config.yaml
arch: "dit"
model: "image diffusion model"
dataset: "scattered letters and digits in many colours"
train_examples: 97500
image_size: 32
horizontal_flip: false
conditioning: "none"
objective: "epsilon"
cond_dim: 256
norm: "rmsnorm"
activation: "gelu"
mlp_ratio: 2
head_dim: 48
fused_qkv: false
qk_norm: false
dropout: 0.05
inner_norm: true
patch_size: [4, 4]
layers: 8
width: 256
positions: "sincos"
optimizer: "soap"
beta2: 0.95
lr: 0.0014
beta1: 0.95
shampoo_beta: 0.95
eps: 1e-08
precondition_frequency: 25
max_precond_dim: 512
one_sided: false
adamw_lr_other_params: 0.00076
gradient_centralization: true
steps: 8500
batch_size: 384
epochs: 33.5
lr_schedule: "wsd_sqrt"
decay_fraction: 0.3
final_lr_fraction: 0.05
warmup_steps: 1700
weight_decay: 0.3
adamw_weight_decay_other_params: 0
Rows from block 2 of a small image diffusion model, named by matrix and row number. Rows with one number belong to one neuron. Each number is 128 + 32 x the weight over its row's rms, rounded and kept within 0 to 255. All counts start at 0. Numbers have three digits each.
After each neuron's rows are labels from the 100 images, of 14848 (inputs lightly noised), where the neuron reaches its highest value: "top examples" is what is common among them. Only what is clearly more common there than usual is listed. The data: scattered letters and digits in many colours. In brackets: how many of the 100, against the usual share in percent.
# fc1: MLP up (model.blocks.2.mlp.fc1.weight, 512x256), inputs 104-155
# fc2: MLP down (model.blocks.2.mlp.fc2.weight, 256x512, transposed), outputs 104-155

fc1.509:155111148116151100139124123126101125122157166129168125119144052117113138184126105106165135083042203166184095124076112135191138122144110128128088094102112090
fc2.509:118156072117217096168120128121201167150144191117113160131154127144123131098139094130155133101086131152157197128165144139108061128205114101106197183127143102
top examples: yellow (84 vs 19.5); orange (49 vs 19.3); white (40 vs 19.4)

fc1.452:146085109170098092089121092125123145103181179175079189141180091105180074134142114116113114170187090174113095119101129164219107154186076134119128068117090126
fc2.452:142100114119138145154124085128091141161113143128091129110102099150137185078129119151124134162111093118164088096080103117047121168130162155135116084140115126
top examples: orange (60 vs 19.3); pink (49 vs 19.8); white (45 vs 19.4)

fc1.217:099158091105120118096065153106054143115134116164087153150068151174146150130156145097189168137118076166193126159146115095086192152133129116114130187129142160
fc2.217:189119130083118130123114036157139093133169082152159165111124164175085164162175140131119081149136127086168106133137179173169064138137113155159138122152146116
top examples: black (46 vs 19.7); blue (42 vs 20)

fc1.339:147136100120132238159129131124141105175126140141100144149170087107087160124111108060198111148151131099101201159157128081172032138148155133114142112115099190
fc2.339:155059137177136186078113126113098116094095186116186162101179139121166168109106133137087162112104145138078163159151106169119172074075105121130161121110153148
top examples: purple (67 vs 19.6); blue (59 vs 20)

fc1.374:141146143101132065093137113171131120114126154118063145122125176146126132153140140182115083101150119157123128104131116109128152125091133139129119069103154078
fc2.374:152077192104128142158123121130072153130087153090101092105073166126090159152149152129104154157144157149128147088063181096109154118158116144152117093115110105
top examples: pink (46 vs 19.8); orange (40 vs 19.3)

fc1.285:134118137176147146126113040073134102101131088174144084094139107114173140068162101156106129156151173133168110118159134162137138155122104144110148076163139179
fc2.285:132110138137124103133148176142130160098125121106117106102133154104054146141133062087168200061176127167130113108161116141113138143126119118141159139165126099
top examples: white (50 vs 19.4)

fc1.494:106126070120141162090173113115098137160092092156125158148160100117182086159146119130169103137114100156086157179022149113099212173077081088177193139084159151
fc2.494:181091086140077134159113140191160114107203120165139118107157134122109147165114106107103115181151158079140140179185118110177089124154116126157097107125081140
top examples: black (41 vs 19.7)

fc1.376:130100108151126144115142131204150093157211133095120103117128099177113135118143178115087174073090165143104115145155135121143134151142079102158117142111162057
fc2.376:118119077127163131148091154155087167132117136119218089114112133136149183137104124138190086056154160087083140154111104107158158092109119127133182150169158109
top examples: pink (74 vs 19.8); white (68 vs 19.4); orange (47 vs 19.3); yellow (47 vs 19.5)

fc1.369:095121132106140101179150101136093106169096144114134200149135175061130145115155119149160133135119106135141116166184133136085165093069121110143089112159205132
fc2.369:187135150145148117074152136120139149099182165118119222081130183159095146146160129165119113125151127096142164180074131117155066170212140180209148119099062186
top examples: blue (42 vs 20)

fc1.80:112094147175120150114089106096125135121190121128137136165102126137165121203131060122138191129151141123207083119073139107135150095107107062147102121103162113
fc2.80:167151163146148114145076196152155086132160118089148151129098166137090117216158075159122076162084121095146101137155103129093108110159119151157106170116120136
top examples: orange (47 vs 19.3); yellow (40 vs 19.5)

fc1.384:160103124084113067175147101104140159088053140130097122127121119142176110103136180089075196122143113143156144125086124095180172155116161111157120086144094105
fc2.384:118082113096198150055138154139065122153179132127143114153120134090098111040130170139208071133127131153158096118153117188127117119143154155137136125124140152
top examples: brown (51 vs 19.8)

fc1.30:129161113205135186150142174123121129096092124202136142136116080051127089144137113109135139131097038132190156146113145119184119117150119122110108072089126106
fc2.30:029117136086124094063209099126163120144149109123187161139120095140097113145134141110104160102192121109109130171106116131113134105122193107135124079164110163
top examples: blue (49 vs 20); purple (43 vs 19.6)

fc1.501:125126120091107144141177149134099132136105114136151046171135137106164196128135134069162155130072100159110120117109139140131142175102157085142127129128063130
fc2.501:098129134087098150124141125131155128141167118107171101095119158111109186138151157088098117125234083110136121148100085111139126129153168155130109090152189126
top examples: red (85 vs 39.4)

fc1.19:148066182127113122201189142147134124083108122127150091096141130107145206195148071145128133176144118127130127157146106144174090154090083181139063169097185117
fc2.19:116160163081108101083172055102117104197176119113220105131146101134096209196107130156141141152121120155128106132116079111169159131131161140158196145143118096
top examples: black (79 vs 19.7); blue (48 vs 20); brown (43 vs 19.8); purple (42 vs 19.6)

fc1.135:144168149131119191087134075079081122139120142090130181122092143124164118126134098126202100046147142123094116118107106086112102119157084200149105134092165180
fc2.135:158101100107091071143165164141136155118132211111095179118071182134109118141161116092075129148151169132091142134176131159145119153085106066148127130163148097
top examples: blue (41 vs 20); count: six (35 vs 16.3)

fc1.306:162097068147149107145117100114077117111069126123101179158185125045124102100119125154149102194156135113082113104145098164085164157129145139071175103119167099
fc2.306:147116086159140093136122060140112170167133121086143047121125118149147158139127091092075159167148146160123123118146114131170152111104161170165124160156078118
top examples: blue (80 vs 20); brown (42 vs 19.8); purple (40 vs 19.6)

fc1.454:131135167101127123165173152103164146065133109106174110105110088125154024131111086119093063165139148109125131072125087102109073124150138180113105157122109112
fc2.454:186139151053159132135109102154130101116124161102250103138128081165130132148096119131174156117173144153113109088176092168127148063146135080149166068123135196
top examples: white (72 vs 19.4); pink (51 vs 19.8); yellow (43 vs 19.5)

fc1.257:106114090092126119140103106166126179197137198102157187143112133045102064135111151115143111065126119150165144120145074068136090119140147109169172167147044191
fc2.257:143131149069090134109125096108155141144105119128158103194090122094095156123142120087122133106144121189167154096099167080101129149081123135162143116035139091
top examples: teal (87 vs 40); blue (52 vs 20); black (41 vs 19.7)

fc1.332:142168117132132069124141161124077104143126089112087209103087134135159154133159112148113119175127168082104139083088180095123108157149137137159109050154109173
fc2.332:082133136132089121187113130199099182082170161131145196164137099124128113120162122106118108116097204183148068133147081158129169130168128157170181109113124150
top examples: white (53 vs 19.4)

fc1.327:041135137067158116146199084113075111110114077134112093157109140099155174114103136167093195154122112095084093082087115139121105158168175115067126145146111097
fc2.327:125191143123075156123105114109144117079116218154182086129121125142111094098155155116094088150129075087086151128160122201152174066152100153173140152128092155
top examples: white (66 vs 19.4); yellow (47 vs 19.5); orange (40 vs 19.3)

fc1.326:126101123152104195145116182120046191127065095176148161114101107149155093136132153168147093101104095116125172166130099144097162097126083118140166087132104164
fc2.326:168116135099201054094093095148155001156145111152175121130114137176085072105136172146110109159106097192178091138132063097118136100136140108170109088138205079
top examples: pink (50 vs 19.8); orange (42 vs 19.3); yellow (40 vs 19.5)

fc1.74:119167194139106140145153110150115122085150109097159105096109173118129112146144157107118179040125147074103164116114156098122102108151151168214043052183135123
fc2.74:152075123096123048135081070154090102159159155060133127163148205178096188131127150104135068020145112174160087102116166132114107138128060102169138107058067078
top examples: yellow (70 vs 19.5); orange (59 vs 19.3); pink (41 vs 19.8)

fc1.448:149136168118201154130083070054132138089172107119123081090163130100124147014131063147183161142149128154130133108080095100128138136119151163132124118145222141
fc2.448:083142100092144163144152105131148123167143108101082110143119197089122125247036119255109122161112157111162109165167130146044110141110105113189150131124127075
top examples: yellow (42 vs 19.5)

fc1.429:103108138160098101131117153168109111116089126127141185112152072104061128151109119144151137091168140165154099150107109113132110100154164095110115066101145156
fc2.429:177130131125081148121068153131085170120089141163102157140181141095140141107140126119148133125128126117179161137140123097129116083091120140154123097148180107
top examples: blue (93 vs 20)

fc1.455:131161119140134115109158087141077179213105095167133170094197101130116165109115093153157148150143110075136123090103136178079127100122165113078184163088194164
fc2.455:140146118119133146124119185120145137132052197162102153157168112145148144139127126128166123172126120179107112169081095113232142123142127119073167148090117164
top examples: teal (81 vs 40); white (45 vs 19.4); yellow (42 vs 19.5)

fc1.396:131100152186117176137124128121058084188123228155138123076080084169090152093160133122168136139140181128133137110134146111134152138131095082099138091098124127
fc2.396:116138212174089095095105164153126182120128212191123135122114082072130158096165151140112114168146170062136109147063188083114130121165141160121098103091150107
top examples: blue (53 vs 20); brown (45 vs 19.8); count: six (42 vs 16.3)

fc1.322:156084140078087140091119149118103139130099103116078129148149100131074109173146119137068188145119148205120128164098098109183113106146079180104145053094160105
fc2.322:057139139061155146129124097161137131108114082146120147142159124180199123148163128143123104184178173068125160152160126126113154134086110096104127101150102154
top examples: pink (40 vs 19.8)

fc1.230:108094136182140105153117109094123087134133120091215153099146137130112147191134058144139105147078153137096135163135146111109117117154127113089106148083179170
fc2.230:120148117153174129160130131098115068192107108092126121122088098080129153097137137169179125146131133134155134096106088099156181108134157124085104138094130137
top examples: green (72 vs 39.1); black (51 vs 19.7); brown (47 vs 19.8); blue (40 vs 20)

fc1.356:095084148104125170066184081166080142108102123164104123200122089215135116118124115081193136077159076160180080133105090068125107098097138109148099163126153188
fc2.356:155141103120097081196166125070164111147117120157047118064141097049112124109131099099111121067159043133108172113126108137133123119158132137082131126136113095
top examples: blue (42 vs 20)

fc1.390:161189115154131177119117106133122104180049165111122147137127128103108119105145153129152118116157114130156083140101085161177156135121135154161069107125100127
fc2.390:142059155161129108207170153061152113114140152150108143097118131107103134138149148187108182117106114112104085184132148126071176097187132134164132118126119119
top examples: brown (63 vs 19.8); black (43 vs 19.7); purple (42 vs 19.6); blue (40 vs 20)

fc1.304:084140098095124134129144132182118106141151127094093120100140166079135156130146102067130206105172062153179155111116132130169120087116100204120049119152116132
fc2.304:171088123110120114127122070133133151102133124094076098150117200176136165114151109099125104138127105142145088081089130142077105129120122145142122117143134141
top examples: yellow (55 vs 19.5); orange (54 vs 19.3); white (45 vs 19.4); pink (40 vs 19.8)

fc1.148:133113102115125234118171144082075093147156044118168129075103083142099136119129093112103169119134157105123100149158167148112101138139118174159111091161132101
fc2.148:114106093090114056156175128122129147141088056112149125158108124083182117104111106152155101123112164147155145130070177109141155071090138145157125098143103168
top examples: purple (40 vs 19.6); brown (40 vs 19.8)

fc1.241:130076155133148173157173129070126142154033117165096130118124049123142085111167118138118126116153101125199127136132106106135100147110115106157100130129190145
fc2.241:121146127106103091105144094124144103141220145101122100136076054108152109127170103156128085132123080109129098170121150142161105156141081161146122122099127076
top examples: orange (53 vs 19.3); pink (44 vs 19.8)

fc1.491:076119142096130106081095181108142086024151126136205095085112117154176098090122128093095143151164122138158153094134157179064145092206139047071131159118114122
fc2.491:178069111114130145139104063073110181167110151125168129152102127120100057037112190100145131125122140070132115141165150076159074104089129145081090182141143133
top examples: pink (41 vs 19.8)

fc1.94:093097132104197138159137143118184066136150077108085162159141105120110109122134109104140136200158085146150112117123155087074149129182110160119140146093114089
fc2.94:173204128108075132085133139100128128118090034142074122136177095106155142125174102104109100165110154123071140084102113143145077183105104096070104056122145101
top examples: pink (41 vs 19.8)

fc1.86:083114050127112127120145130096183171100119113099135076089138106156168148131136125098088168191149133151133086118100152106142121099095117148095110131171103100
fc2.86:153155088150094182105101137106188118112133110146160055128122110106126163083140159133176076081094128096100137148171150096140137135120103151138115131140133124
top examples: black (54 vs 19.7)

fc1.142:099123150162088120106128027108104137115129154119104150139124072187126157152146113115126159139099117113104171135122138085133133123157159139176090115132172113
fc2.142:151099141124131166143116217082147129111087155176141133113133109061148197169078081139124146125142176135120140097149083159149090131130080133089093157104134121
top examples: green (64 vs 39.1)

fc1.311:125135082123113140098102191129186022137112180169069104092128120103170049109132132120135127125121106149038106097120166154109091139124126141175169138092189124
fc2.311:118156117075206116138094111104112155102105195103126084076110143121066053104133110143107128170159086131114150125162098075133165094128109192127101162164087150
top examples: red (94 vs 39.4)

fc1.401:120118103174078129114128118168088154135148082104134151047094114140158146118117166142106105145077157122177178141111151081103174040099097119166180175097178107
fc2.401:110141168131142126149125125123124081154153182136011076108130139170157147102149151118122151108130156095123123138113136126150142167174131132174126091128081151
top examples: yellow (56 vs 19.5); white (51 vs 19.4); orange (46 vs 19.3); pink (45 vs 19.8)

fc1.308:171146121096086097146115125081173141109163123109148134131083139139160072107117170169135127147134135135126120096068120104086141157143164120175144152123071094
fc2.308:132138150121135155136150142122099139194107103160169146084145148143111131121162109192136082138154165173115103132143123118182156129065115104147128163173161126
top examples: red (64 vs 39.4); blue (49 vs 20); count: six (37 vs 16.3)

fc1.202:142170155129165109097162174133102077159170165162107175115175099118170154130134160145130121061091086137120103211151164125092095115170181103174079158097136093
fc2.202:116178101191171116134120156129193116128162114117131115128134129107170173136085080167153172098087116157148167124149164179126091107143091141205135151120143112
top examples: brown (41 vs 19.8)

fc1.348:138130164194111114159128129163164159100121167103107136138137185108135133185164118040182168128102135138098205127074137176165107128189135089154076178097157127
fc2.348:060085103162175158065183118157091103143150123122160138151160130124106128161126168101085180141254125094120097182092118103102109153100148107135104080168119131
top examples: blue (42 vs 20)

fc1.27:137136048134128214169102113158137129137145159138168060097149124159120068123134115134114133089228155095141131133148141157144135133148108101111159161155132109
fc2.27:104076032117136083100105149133113124134077181098169085113101148111173079122128139184153123078062176172186146144120127082126143113163133127140126121126152143
top examples: blue (57 vs 20); purple (52 vs 19.6); brown (40 vs 19.8); count: six (36 vs 16.3)

fc1.351:135153157184122043165154135144156126159170126145176099106131134065142120151038159108116113173192145177090122124160117087123131140127145167133124097117154142
fc2.351:173103138176150201112095115134118128088071129186193134170135143128107149140000184109111206167129188086105175103153198102122106114107112102152137104091122143
top examples: orange (43 vs 19.3); yellow (41 vs 19.5); pink (41 vs 19.8)

fc1.14:108139103081131043142142168150158163138103108093095083146149123104184120107135118133129137179125087131144111136152109108154116129095134139090183076117128113
fc2.14:131119169156120165131165119110136149073119107135082053114146130085097092110174116103110149146122127114126178167135143080157164105137170128144000064125123161
top examples: green (80 vs 39.1)

fc1.487:157076116172160166126189111140179114176191111129146126148150114127173088105126177096096105140159160101128102146125173166099134093131146113167004179148161098
fc2.487:142181082125141124144181169099175125146172151108158108106082091102071091055111180124145130122161169150088118143094120101127072163122086141168173156156138078
top examples: red (78 vs 39.4); white (42 vs 19.4)

fc1.338:182100157138111118138139118090131160087160168167082113145183092092151129135126114131086145164144133094047172177153171144118070152183136108153012061122047165
fc2.338:084160146122132093125136071187094113112062146165112120111205130164133119141123109121178082150073139199112100089168147139182146117103109129120157073148148113
top examples: green (74 vs 39.1)

fc1.499:052129116146096112120133150134164174139132113114056088093159210135122151105133130114070117151197133051171203136100170167133170115117151129145118191163153144
fc2.499:106137138155200124116104102125128102069166162104119129091124251103048114113142100166128121079115138179083190152211127157155054156158114077172141152153122108
top examples: yellow (46 vs 19.5)

fc1.287:147110057134125165111161104137117130130116120124132073163115141106123103189165021146118162182087128147176103129125133090107119102128084118150104113087165158
fc2.287:139096057177105109135169141132188149158124140179121105069157143144158122197196064134118121179170118115189131134075143158188124114151157132135120111187102117
top examples: black (55 vs 19.7); brown (46 vs 19.8); blue (43 vs 20)

fc1.413:168052134148132160143110089045152168138087108144156116151182121153127109093144098159134119134097138095172162107119115142119108160176113113171182128080106150
fc2.413:156105160111128177144066146187138112077118173198132079125125192145149163123084089145102155119133137144124109125114203114134121112021121149157174119085139136
top examples: teal (83 vs 40)

fc1.424:168103092123098141125129135158134105115145104129141147117072067097147128095119143143093149108181151169122112178111096132141119166079161169149101105116123086
fc2.424:119104104138162096074175170096120071133101094124156136127121080104096119067141140170191074113120165077139068132152075117122129170151161140159133103151119187
top examples: black (42 vs 19.7)

fc1.130:139148125147099070149125119175126135158112041160042110167147097171138141148110096108174067150105110149204180127164075124144142121167094135117182200147163149
fc2.130:135094055095184162084117156082117110116134144098137112132135136167091080131111157152082184134141092102132098190175081151108174150092172133094138145185137191
top examples: purple (68 vs 19.6); brown (55 vs 19.8); blue (48 vs 20); black (47 vs 19.7)

fc1.324:151171099114166104198070069157092128159142151128145155198121116105150132143123128138173106088159071085133122106137125110114099194159112119185110169105107160
fc2.324:102088099161145138053062094163146153096130169142175102084100100087103166149114180085114089166081095154111155068146129120127113125148087168112123181035068178
top examples: brown (45 vs 19.8); black (43 vs 19.7)

fc1.118:116138117180077172123139157129137103159150082123129129093167099100091127134137102134131115204134087186139104207108130085149161094146089114090075082074087113
fc2.118:181143131202147133136128157119163133125106129148082112170156155191204148117129099153153120197100080069137146199133092151104160171139098106111160140170185161
top examples: yellow (61 vs 19.5); orange (48 vs 19.3); pink (40 vs 19.8)

fc1.421:058119196099152061157099138151121175083098166134101150113098185151109131116128160167170084067166161192114110149118095157126080142144172159096116114140120068
fc2.421:178167169129138074083100159124122154187182163143090164133095154063080087061154185133070130108173145158177091165118116115114140156101130142099144125135120081
top examples: red (73 vs 39.4)

fc1.146:153113125158159207084123071103140127162131134120132149098095070123122166167081148040134128122125118111216152110081144094099157035099089052171096104127221097
fc2.146:130135115107112074152105191130103115117107160136098155139062071135157183155026156057118194083151113130142095106149169177191132058181166146137164104133066137
top examples: yellow (53 vs 19.5); orange (49 vs 19.3); pink (43 vs 19.8); count: six (38 vs 16.3)

fc1.427:121163099130139165117155191140125109131120134097150204069112100055152128157129088129183125188122100151154078139154117169099151142120090131104129094161123084
fc2.427:122095134079147068162144104082133129098163140121133124177096113116132153127167101092082112137106069120162189116144137124163101120171076134143141143067095086
top examples: pink (58 vs 19.8); orange (51 vs 19.3); yellow (48 vs 19.5)

fc1.243:055114157102141118142117097153126132085105112068102107119149119101164136111119117135093144208120167113128147137113184133147133163119118204086137166119116100
fc2.243:135213162138071143129102162149174133112140112056141147148201154126090150107160091131135119139143196149149171079146192149102077161101130089138161129213128118
top examples: yellow (67 vs 19.5); orange (59 vs 19.3); white (42 vs 19.4); pink (41 vs 19.8)

fc1.59:107144100075120065118184133190117134154101199079111119158143110102166119130120151176161106161101121163141091106177099089065117144133128157146125143172158165
fc2.59:117123119113109151104127182111108084100140110145035169108109098164113070109158156108082104086142070134114104106075099119181108114018130124063160114159154104
top examples: teal (88 vs 40)

fc1.3:102069074160098135125091103171121141195130157133106110112126075111071146107103096200143125157113038159216108137110119139161090176122096133133149162178106130
fc2.3:154142093165166099149117151188173135115134191086086158142131132143171134117154078214158152118135100133129141133145152121137109112108159089136192156116091109
top examples: yellow (93 vs 19.5)

fc1.244:125110034074098092117141078119126125109110158029149149070080149150163118148134108104125166081142150070052152110143128143155124149078162136134140139133169088
fc2.244:121134062074126150108104152096112122095135171051107192180182188144090137122126138133152157111130159131118140141129137104146097134152163097120150136140057092
top examples: yellow (54 vs 19.5); orange (45 vs 19.3)

fc1.496:084152104214108134088142109110175150164135118136072161136134077081125116120145114103101106116180171145108094109105099146156137129034138134104133066151143147
fc2.496:198141142178118131171174172158124109114120151124113163111161112170081138157160085126152137141072186135142146134121153132089125097210122080090111088111123092
top examples: yellow (50 vs 19.5); orange (44 vs 19.3)

fc1.250:119102120133128168108125143075150009113090139167200127084134145168127117150141087123108153153213081104141164051126108148085120121128128083131127199114133116
fc2.250:126123100102102113141139075171046177154182174079189120140132185120142104047129141135137145169105092079133070114122111168156117072142167129106137143158170133
top examples: brown (52 vs 19.8); black (50 vs 19.7); blue (49 vs 20); purple (47 vs 19.6)

fc1.492:156093101130194109081123105164088142138155116134163114120130135085171096148165142093092161104127146139140094107088176149111099108179116089168124110142199137
fc2.492:125096124164049120176107147122107110063104124127164190157133105156092088133192127053094095148173150101161163138106106120094152111086151127150121109099109145
top examples: brown (45 vs 19.8); purple (44 vs 19.6)

fc1.163:136185069134083137115101069146121177162135111074152163144138094125096096148130140134125140151136093161097141126091080060133177162115088125092145130122119151
fc2.163:125112099075109123143096150089144090136095098107139073113099112054090132097168179108144115118131116105126086106184139094095121146147105158118118171089132176
top examples: green (68 vs 39.1); black (53 vs 19.7); brown (40 vs 19.8)

fc1.207:121082141132156110120161117115116130118139145155102057126131072105097110132111102116117126164086131124101141120120139117111154131149184103113173150139119149
fc2.207:150155132135109141213116160200153162149144170114170098114153102117074087081136120099091094110136098174127103110122165095114141129158084120104143171196185145
top examples: yellow (73 vs 19.5)

fc1.312:169104150091067148069109101130111127104114127075110128120150093145126093117156139106144190100111120145100114032094106164171088151137115086158164169161107115
fc2.312:047110123080129081174105146112177100169130120119063151168129089103139121112163173124121082104132151147135121044139116128077124169148115159102128173130137118
top examples: blue (45 vs 20); black (40 vs 19.7)

fc1.95:107089082164114196127146173143074175104124147132166083102159099150135121151131113068155128116155060164091140163100106119176137118120139181099072157133096090
fc2.95:156109150112167071090177088120141097168152169144160114179131141112162152134144093073122154087130072096079163151101105156074138126110122057099186155074117124
top examples: brown (40 vs 19.8)

fc1.126:131152099126144070155137090119118124128100173076160127109188110110166124117089126165143097163168087114086127148181100164163144155102121111096112119070138159
fc2.126:204160142118076120105097158077072138134112120118130149113131172081149123106146185082114116100139141105128124121111109176092134128062123122126126166105092180
top examples: blue (92 vs 20); brown (43 vs 19.8)